config = dict(
    hop_length=160,
    spec_augment=False,
    shampoo_beta=0.95,
    adamw_lr_other_params=0.00082,
    magnitude_pruning=0.3,
    batch_size=64,
    weight_decay=0.05,
)
Rows from block 2, named by matrix and row number. Each number is 200 + 40 x the weight over its row's rms, rounded and kept within 0 to 999. All counts start at 0. After the name is the row's rms in percent of the matrix's.
# short0: shortcut pointwise conv, stride 2 (model.blocks.2.short.0.weight, 112x96x1), inputs 0-95
short0.5,087,250,200,200,203,184,113,238,174,200,118,276,200,200,204,200,212,134,200,200,275,200,154,294,274,200,206,200,200,200,192,209,200,167,128,119,200,200,167,98,200,196,200,230,200,200,200,294,200,200,220,200,200,194,90,200,245,269,264,200,200,200,267,237,161,134,200,195,134,248,170,234,162,211,183,200,200,176,219,200,200,116,200,200,200,143,200,200,200,182,202,200,222,156,122,174,230
short0.6,109,206,190,173,148,144,150,200,260,200,264,201,200,200,200,237,149,112,140,165,201,200,192,213,200,278,200,200,122,184,188,185,291,234,201,265,200,199,200,200,200,180,183,205,194,136,200,200,200,200,199,238,262,193,184,122,200,71,272,200,189,200,142,123,114,200,214,200,258,230,196,200,172,238,200,208,170,200,284,274,240,251,169,200,200,253,199,200,221,179,295,200,200,200,188,200,205
short0.7,103,193,179,162,200,126,137,190,198,201,200,200,200,271,200,200,200,214,170,167,200,200,201,200,175,248,148,177,170,261,164,138,196,248,274,200,200,151,200,200,141,182,141,187,250,200,98,200,261,231,179,148,203,198,214,240,140,200,200,257,148,200,200,128,138,152,232,151,255,218,200,181,200,214,200,159,220,200,207,310,125,200,210,250,173,201,200,262,200,196,241,263,194,274,200,162,305
short0.8,102,200,200,213,148,200,200,200,292,200,147,191,159,200,200,176,269,185,197,178,207,200,200,200,200,211,200,154,211,147,194,200,200,223,180,213,200,104,335,200,136,246,200,235,248,117,251,214,235,201,269,200,199,200,200,164,188,128,236,162,200,127,200,200,182,200,200,244,164,200,124,135,181,200,212,152,325,238,273,200,198,163,277,142,200,200,200,200,200,246,186,217,203,156,149,175,192
short0.9,099,211,240,166,178,247,276,136,173,200,206,166,200,200,221,262,200,200,133,307,196,138,200,194,161,200,200,200,200,200,200,201,171,212,290,89,168,110,205,218,279,200,200,200,263,210,172,267,154,200,200,200,225,199,160,200,244,191,200,185,204,168,144,248,139,200,175,200,200,200,200,242,200,225,173,231,167,200,157,228,207,204,200,135,194,98,220,169,161,139,218,186,108,200,210,278,149
short0.10,104,185,200,200,182,167,155,137,200,200,234,200,151,144,299,200,167,200,199,186,259,200,200,147,230,226,77,181,250,152,151,146,200,288,223,200,200,142,200,207,200,200,252,329,120,200,243,225,142,200,184,200,200,185,203,200,200,182,205,218,200,236,161,164,188,200,263,269,181,193,214,165,198,200,330,179,141,200,202,182,164,208,127,200,247,233,200,242,193,200,177,214,188,160,200,200,203
short0.11,109,178,270,200,202,211,200,175,200,200,67,206,200,226,204,174,125,222,131,136,200,146,156,200,168,118,211,174,140,200,200,218,200,227,239,213,222,279,174,150,200,207,272,173,167,200,214,192,193,238,197,243,222,138,227,200,184,185,183,214,236,299,243,309,200,199,200,263,200,258,195,283,206,163,200,200,184,243,138,179,200,193,158,215,239,188,169,200,229,118,189,200,131,200,214,200,148
short0.12,101,174,186,224,200,200,155,240,177,292,163,252,200,199,178,123,200,304,186,125,229,165,225,200,225,190,200,253,196,208,200,200,200,316,234,183,160,166,132,198,200,269,87,237,202,200,127,197,200,200,132,172,200,257,197,200,200,192,134,202,221,147,177,200,221,148,200,200,269,237,200,231,261,116,200,200,126,166,200,200,139,200,198,135,200,133,202,200,188,210,240,214,200,212,200,189,206
short0.13,088,249,200,153,176,144,200,200,155,125,240,252,173,200,268,170,159,149,203,143,200,211,200,282,154,226,240,278,138,267,158,200,200,152,157,200,200,162,139,200,70,200,196,174,200,220,200,226,200,200,217,207,200,267,183,189,200,263,200,199,88,200,200,200,282,200,200,231,200,161,200,200,200,200,200,200,202,148,194,200,223,183,200,182,145,126,196,222,140,107,224,195,246,156,165,247,200
short0.14,099,200,169,165,200,227,252,214,140,149,169,209,139,188,235,172,185,149,211,200,183,200,200,217,207,167,288,228,227,302,175,193,200,200,200,145,200,160,215,163,200,108,200,166,200,270,208,238,200,218,164,200,171,275,144,200,200,128,165,120,197,218,156,275,222,182,162,297,200,200,122,200,200,204,200,240,200,235,200,280,278,200,157,200,200,176,204,166,219,302,214,157,147,200,156,160,200
short0.15,098,151,197,200,196,279,200,148,200,146,158,149,199,194,141,200,176,200,257,200,180,106,200,211,162,200,200,229,229,257,280,264,164,228,160,200,146,123,200,200,268,179,200,200,200,343,166,199,249,172,190,155,251,236,200,200,161,194,152,199,188,194,201,200,200,260,200,242,185,200,115,200,175,200,220,200,122,200,168,200,176,200,135,234,164,200,200,249,200,131,235,267,151,200,257,200,154
short0.16,102,227,266,200,138,255,256,94,215,226,240,200,277,136,291,200,144,158,250,299,174,179,203,158,200,200,160,200,200,184,177,156,245,121,167,200,219,200,200,189,275,282,199,141,270,264,200,171,229,176,200,142,200,207,200,198,200,215,149,169,227,231,104,147,241,200,194,180,212,200,200,200,200,200,200,187,161,200,166,200,201,113,186,162,200,204,194,227,244,208,189,191,271,242,200,200,200
short0.17,088,200,178,182,132,156,200,200,226,162,266,270,115,150,253,162,119,139,179,206,141,170,162,178,200,244,200,275,200,285,197,146,200,200,200,188,275,172,210,209,132,111,165,200,251,194,165,200,200,251,200,200,134,211,151,164,136,192,200,238,200,202,209,198,250,233,227,200,200,200,200,200,200,200,200,191,200,256,211,200,172,140,161,200,191,195,141,243,118,247,144,200,310,200,200,200,156
short0.18,107,139,124,182,164,200,205,223,173,131,159,244,191,213,190,219,147,179,205,173,255,190,181,200,217,193,135,193,300,218,169,164,248,195,206,200,200,200,200,244,141,227,248,240,208,200,306,246,200,265,326,200,206,174,135,155,151,200,174,186,200,152,173,200,237,200,200,219,200,186,119,144,200,200,200,225,200,110,217,281,142,200,254,210,200,156,219,201,141,200,225,257,181,200,192,143,232
short0.19,107,307,252,201,132,204,200,181,200,180,280,252,175,142,203,169,165,181,223,200,225,200,200,200,161,169,135,231,214,207,117,92,211,268,171,132,200,236,229,207,233,200,249,195,185,200,150,200,200,160,200,200,200,200,110,217,200,188,205,202,238,200,140,200,200,204,137,200,200,200,273,238,278,152,239,271,259,189,136,210,277,200,135,200,221,192,123,206,200,200,170,122,194,200,192,179,203